Rows from block 4 of a small autoregressive pixel model, named by matrix and row number. Rows with one number belong to one neuron. Each number is 128 + 32 x the weight over its row's rms, rounded and kept within 0 to 255. All counts start at 0. Numbers have three digits each. After the name is the row's rms in percent of the matrix's.
After each neuron's rows are labels from the 100 images, of 14976, where the neuron reaches its highest value: "strongest on" is what is common among them. Only what is clearly more common there than usual is listed. The data: scattered letters and digits in many colours.
# fc1: MLP up (model.blocks.4.mlp.fc1.weight, 256x128), inputs 0-127
# fc2: MLP down (model.blocks.4.mlp.fc2.weight, 128x256, transposed), outputs 0-127

fc1.26 095:181077108141109090097143154073099063059172088122118116057171158137173131109087167108133132134123063124084119099148126076174121129155151141125133155087143091130170109148138134120145112148119105123125157120135174101091185111163168127101096117158183099187087129152120153123120124163097194214109137100149049092110091122144152108148128072164179090147109118179092119138168133098135153099118
fc2.26 100:089143126087126156156110110178157165216079158103161087138076103106040148083143041144121132121146136151126173159108138181131094111121133119137137161120107134158112112173113107162099100101134101142082131152081163169103132162121164147113129105145088135120129129104093141125233124051162124112104108180146101107087144169162059168160150153173136146114167102113136107099117135128127125058158
strongest on: white; black

fc1.83 097:156107082162130083157147134085121130140094162135123110094142099203084105117140193110105132167134132099131154129142119140140133123106091126050162083049143097183126127115112134110136096099155159099090138074148168185107108138127131094064127155184109118119145185138151107116118064138164175104102021165214098178144122136124114099136115143127152076155121141129167141166144152106179117119168
fc2.83 092:127137093103077138098145147112092188089151080135164160086121137140149115085114099123066107099084189137109138161081143156111107157134164106125119155146096127060152093090133110141095167100135130132113091186055137164144122113150072103095119107090150118148156111110090121085119149130132093122114147167142161119190076169086087142171172207189107150071168172137140183174141174108080125131137
strongest on: black

fc1.229 091:122109128106169148113163119160083108145123129113149117096140153109131186145164078132087063076076080168123149120125161146078103158095111117134168171138122172125129111105136156062078177188137154051117090063116156174067159122128158172180107198140091115157116115072125133173138154095080093123092125066174181151142078141130168112142118093121143137153124145141162144144132112077095158137136
fc2.229 094:125138078095117153102068055030158143124114111150137114140104078058132114232131135136135133114153109109148162112161081143151146111141105120156074126134185115109147105155140116160090169109098126133137100117097130103113087079122084051182191103117109085114171151121103142142083118163122207147200150147108127117136117138108142106122121173128129124153185119166096176162117122149140102102170
strongest on: blue; brown

fc1.236 101:085142107140077131175146151160106025157099096139118169132149192108086141142149131150071124135117098138165148151093094104089075086147106137140136180115133087134113061093176081076150045103160116085092098142099118094173162148137150156149109122133149086124155159095112080151174119145106163140135128156079141083159153076164103112151151157143123127069128193152131159162111142191104130131135
fc2.236 083:095096135182213133134156096145148102151171083144077129120169159180182156122107164131114100124182156083147130148159148080132120166135177152100131105100089096118122138115145113172131092113134090154123114146156110112135178120156085170191120091083117160190122100164149055079138101109154099140112158070110162121094113121113143115138179143117089160144132042214104153128057126113111117150130
strongest on: brown

fc1.55 104:099159170212118115180105182087176084134106129151107137095134153068101090107122088065117128122111105106154128101109207073128114091145117119125151177170077147109132131116121145121107172184132098123117101123077097152212129156144136113132172099119101167155142171122128140086100165122116125070122128202126112146113132039137146138219150089157129117086149134154158159104133128170110101115139
fc2.55 109:158124126042157113122185131162147149119152116089139091130126101092084162129185111110151172196159148135046117187142102125135093132085147099127148137022149147117133100137093130165168051051156167090143132133176157088107100163154129145087122154129132136107144169111144167138171101157140144142114107100161086160128100135152181172176107104097125142171176109110156117159115080136132104156128
strongest on: orange

fc1.12 107:168118080114152099163114117135140088116151161148169167171100067139136053061129118169110132142180141183098137154076140123094133068169145119086105122130066126122178088126113128102175126087076157105139113128167060146166149102053171118142106144142143142105130070144120092159155191128143157081136190115141141125120146105125129101177167182175139063110122141146134161071130160145158115104151
fc2.12 113:128120118104158122099081102171109167144055136124094156152139110126182177169159137136123164118105146119167155065109119159092097101111113172096153070088115148136177084137147173121113139113171077161150085088135183134095113170164148152091109174094124094115068159069078095151071172089168110167144139072104103126135155173085112179145143139127125149147136130083114116110139090136079096152049
strongest on: brown; black

fc1.246 094:123143072109194165175083126117105157080069125142159115060117125120094098061134139104133138098185122143154120163123119122094130128147141130073175152025142156120095117149116108098179125141171126137051166132149141132147129140159146091105123168166113084141120158131094117141163120076150098092136138197050143150097119089109100175150176181127123135175144159160162099147188135128085099106139
fc2.246 108:102086151108126129104148147140093110082137127118110187121124142145117098134097134076127183158098101123140153139169155159139183198165084135146173174158148142109119111126084137149133107164135050075080121127064051115093090083103106125185073166109145154099096072115150151124070073127101167159144142113151179088119148103141142117119141094134091121111066167140080159109082105127187186147120
strongest on: brown; purple

fc1.8 093:167143140102122054133148171090155152087075119117193125163131199107149095143142076142142149102174143196123103136174096144113154112206188086084069144126150112104120119102074165127130152097072110116164123139097127105166124115144074133083099093105118140119166173051131146139141105145126159163130145151119122086126145116102120119136143123201070130053124155092183148126151129115108167174147
fc2.8 090:135075083158166192156132142147157139143099113154092089127091183132157159095098108181076123154099141117128095149067108164158161154088122095157098104147089146107163173158155140111078171109192170131119138074138118140148129104121082122155129166093107068138067141089162122142134076141084142162151099193128107155112121114114162111169177095124178160165132093093150128213112062139138158104105
strongest on: red

fc1.152 105:153134133086162130134093147144079053143121126145171133098141128157104096116165128077133077132160130121150147073134162126178087104111148161123136122070129114140096088125121117125093075160101163106134169244136116163070120094108113105106054143107103131157125142135184159155092092189152102157166192089146121218090137126163148122108104141130104141135139197110084137093108133108116172168151
fc2.152 101:140154071150138116169166116112187125142102142158109134149116077107111059159123033205131132108117078140129161147106096134095130193094120136132129161141124139111129100146142132101125213124119097092151141186092130105163142130125130129109205058123141158079125106135102096092173109091130115136118129133101106108145070153120117149162134150153199159113124113169103144120096125207206147060108
strongest on: blue; purple; count: six

fc1.22 099:125136133111170104145110164106171081117129172116157127109181091117121148142102131126135137130204111155121102128062053105143158160095072126149115087144156115127106126176119115073105116123091084116108111149122093185144154122137114138147070166093153116113110095100136122142093089097226166127167133195144155147148109135162128194044089147088187128184082139135094203160152128146108148135110
fc2.22 100:100183123146119173137142115100066154125088129155193155158129132123064170162163126152115097134077180172154131107124208166079146090085129098105078132099086153115067093096102095077150211103164123152105069191129118124125152186116117149070165158096127109195120119147170098149102101144061079106109130127159142132114097150091095131123172142115107120137112147105107085144100140152131119109127
strongest on: black

fc1.232 096:106167130130100067104103135098136131070150109168132129118176153128089112155100161159107140081106119146158150079115139109182122114182160139129175168128119097155092161204111159121202109151127087182166093128174079123141127174122148132083099171088121160118114126142146130158143061150105110096157104143103196112172142097111198220123153155123152130149165078081157109135158098064152119142128
fc2.232 104:121159185115148146138126126072072076146187138078089146077113207061104138143142166108120161127117108155163128154108139140148131093057188110114153139163075085101105148123152143191126185082126129136140185099065144159089134118096132151140180136123163144181125118113129176185076117136126142132112100151138105149062132156145111107193085119115134184117137136102098173095105193143146144127146
strongest on: blue

fc1.17 110:105148147141150065093115094126155142118131137151191097073132077140085091162148110148142127116126119129102137101114184099135155099108130072107122140194197123111072168164123111163183078203102139117179112111141132189149167103183122146204116119066169070115098113117099103189126097101145156156139086124110086105103110114144159192140167088134103138121111154082099091100134138130069121156114
fc2.17 113:120097141113153174143103117150128108123146093115136157043099070139124097115090103180148153123124120130085116062104114155134073147158112214130114098168203106122097134097118116124199149109062129161059122146110105117125115155103114083139153141148177155105093082136046137158170124184148149112142151152137129150102144096134111107113109130126184140099139042066188160089088130143151141135122
strongest on: white

fc1.76 105:176100053075083099117112115161123091103147157130125186138148111166128116145146084143145086150086100108181135136126160178092126150122066114082163182114083133147102107174186143141155140037117118171137097066152158130129058090126152195119129100122117127126138149139131117101144126153142122129160097146134175083189127119108171063158146051075131116111103122089161118196113151134117128133095
fc2.76 106:128140159089127104131094077161133167134128155164117143107108080118130089172130066134071107148194148114104145074103103056136095107167152180146145154124166149167078147151128136088079137101078113144139121165080066057089184154083094111140090116107102107152149126107087039097128112117115134108114154134164121139117072113127106130137113175086109116195135139179145177091145090094131120087171
strongest on: blue; brown; purple; black

fc1.151 106:180050129182126130135167106105120109031124115119107103116130187130125125042104103147138155129124115099116160097077115167125139104094096176104114140146084138145126101073119134204159139174159149124076143117141129124120184063146126142109154123148095137103110121140164166124097119150122165144199099097079171163113096129126197112077182134128134085140172120080065109168154129110106076123137
fc2.151 101:167204102127104162119169102104128038109187144156119132126135129130152193151174125100160096156079135135110121177161178130073110173138148081210047179167117096159158145137126129101172104120148141193097173138133138089129135093118168114101102120139092129108154131186096128150107137183152114129122086084125124101133192113127130064146170103116096108120126092101109070105142148122154144173118
strongest on: black; purple; brown

fc1.61 110:088121134131107086147178136148145124078159238161156082102134104124123197122125083127086140131173146138177128114066127127109118112169170129140120137128090134111090165130147160090141178104142188141175164133144120131103116114043056097158169126172117147119160174075147160100074120133152117108100131102097136165091126131145157082144133114141120062137075110115196096178119105155096081146157
fc2.61 107:153147098150122117148138139163130147132147159106120112106113158160156076122122093112115091154146150181124105145176127126129140076166162125112176139097145113164161180059135087202145128099088047153119081166158138121150139069096122143118101116092122090151148223129168157138161082070124084128111140096107111095189123134110094169142177144133194198133153083077117109170164172152120149170120
strongest on: orange; the character D

fc1.51 101:115074117128178095062075169095125118147146124176185144114142106101079165096047129160177156143185172161142103126140141146130107148184075165134137128102066132156144093179105153143139098108155111135124121099127101106152123119133108106098084157175131098132115123102125145115153122168130116101099110115103130031164127135188098180132132090116153177163117158080222154126123143092124070174107
fc2.51 102:080091154160098123116196111102147146089105124093150159161153076172207087159124178072135129177118078135130147138149133100152129124119116165131070107148134126084117142132090084112178155202152144126122130128096151141179120115197119106188116088096164151124068138100125111134108098133105168184155147195150120151068088121106173149136130109169104105143099070121099113162079142158208144126127
strongest on: white; pink

fc1.255 103:131116106123119088181149198165119111136152102145100105062175099087157058107173087151125131081106115123110092108112089092108137151157103166136109194116158051116154135146171186163139152128108121167128112120147141095168168187120110161109155133110102130186105142146113156098088113086121138118170154117198138098144130146149132136095108155127153102150125163122168103057029171100146110200130
fc2.255 101:150095192134161162164104069078120166100134103139168103170115155152121129132135153171098175155139142119141088137163155137163142124086163128071108136097107082099096118085133043098158080105088134020150097117162132207103111083078170180117127113102175108127176135147147094157150133150136099149139148185154175152121137119135117142125151155120104084125168160137168108149167165159095163090100
strongest on: black

fc1.1 101:212075058149048139126157145115139165105109131151115149110119110155092234076153160162089136141160103105159184148096141120105106145150156183120125158101143138104126181073127130109149113132092112087121106107115149122138109111161157144100103113160119092079124094099138130106119123123162189099144136110087040189185114111171186132136165094131111087111081166117094099096126090137124110138161
fc2.1 097:101150170145135147106160133132124149145165170031096109149166165082101103114170112127109100137142113113104170166090093101139108127114088132135097129150113054150177110106167094123081201084218134135112127114085107164152094107089128097176115157079162124134129183102141146115061110111140163080168143145162116147099119117141116135098111140097125177104109066177124074099086210096151132126121
strongest on: red

fc1.18 098:203117104109120162126118133166155159127122115206136120128091161122154142066122165161160126137156075148128132105106135139184124080138100118138115053135143162210114163090108133115187164078110094122131101144125113122136159120140076120093085131137141136149077071054159164068152109135066195151138142159175156122140157144093186156123117078117074127127143135173150104151130141165080096075101
fc2.18 107:133145156156163158090147056106122137094152096128144129181137149086072171161064117141114169069113191071140165129127158125134116073126175152110084120141115067109162137157142132122074118108123140143100141087130126155139093081107151144103161121099146124124153173121094075097127092119103066171213130165159126115077157044146107150114110137117165169097092182142124125110122176091077146154081
strongest on: white; orange

fc1.245 109:163125145105172063191110209107113085123159131133126112131136092188103137137115143097164137145102130141070138088139199187143103087108110103119068138139184149123127071103160147132121113158135184130150156098123135191130174118140166110125140110106119097139152100123153159088099118104092081157128144066122126120133101072118116092144171138192097083221203107159104096126144129085100141110159
fc2.245 100:105099104091092116105088077087163079149120172116105121070133118140201116128120148113149130071096149143156195072133132075118071147133149188114148098172098104117130147117123140109154184093174160139126160171138157111089155172158174153106164108143136142134150064144123121152110093154152154138124158170155125136099104131110160181193134158104168096087166074140078137074114088167218131136114
strongest on: white

fc1.122 098:159051193160071130135157203146180112081156160159154180064104118101142086151145084115119174166126091123111148126113111114205100150143129178134148093109076107178108182131112124117134167139122113121107088121103131098106099144123093186105122117153107098159137129117141095081162138157138109155131135109116164130085075120182151076170091118084109142169173126191145085190081140143140084137131
fc2.122 100:116151133098145128110114131136163129150138116119086143055166197151164102145158116100116154077111195176064076131144159091150126139084129153170153047117100111089118138071103171179143178156126130168067108146095135138175188142140105123094096134086107121104064203182129125165051156111127149100097139188098136133085111151094141105090183115113125126148100136121141124109135154123170118155118
strongest on: white

fc1.74 104:100163150174086115109110147091137104135106127094173125105103155087124136128152074120147139140135095135161128179089165119160139135109071174072136106101120139160172083195130166137118109130143114069092157107096158119106124105167182147126130208088167067148110067140134124082109121153133181129119136139130136127142143116186156129130127108176046023129112095078091125145105143133174152072072
fc2.74 095:146107103136123158134104109161158096106149133128168114086102144146164155099109174080105105087102136085162153095139131103169150098142090087149118142061087137069106121172145096102121160158071146163170120161130089158124139146127133093083099090193122145161143130182125131134188132087190118191139063168069094139108159128167170099072136128120071193092094138130157125062146139128099066146097
strongest on: black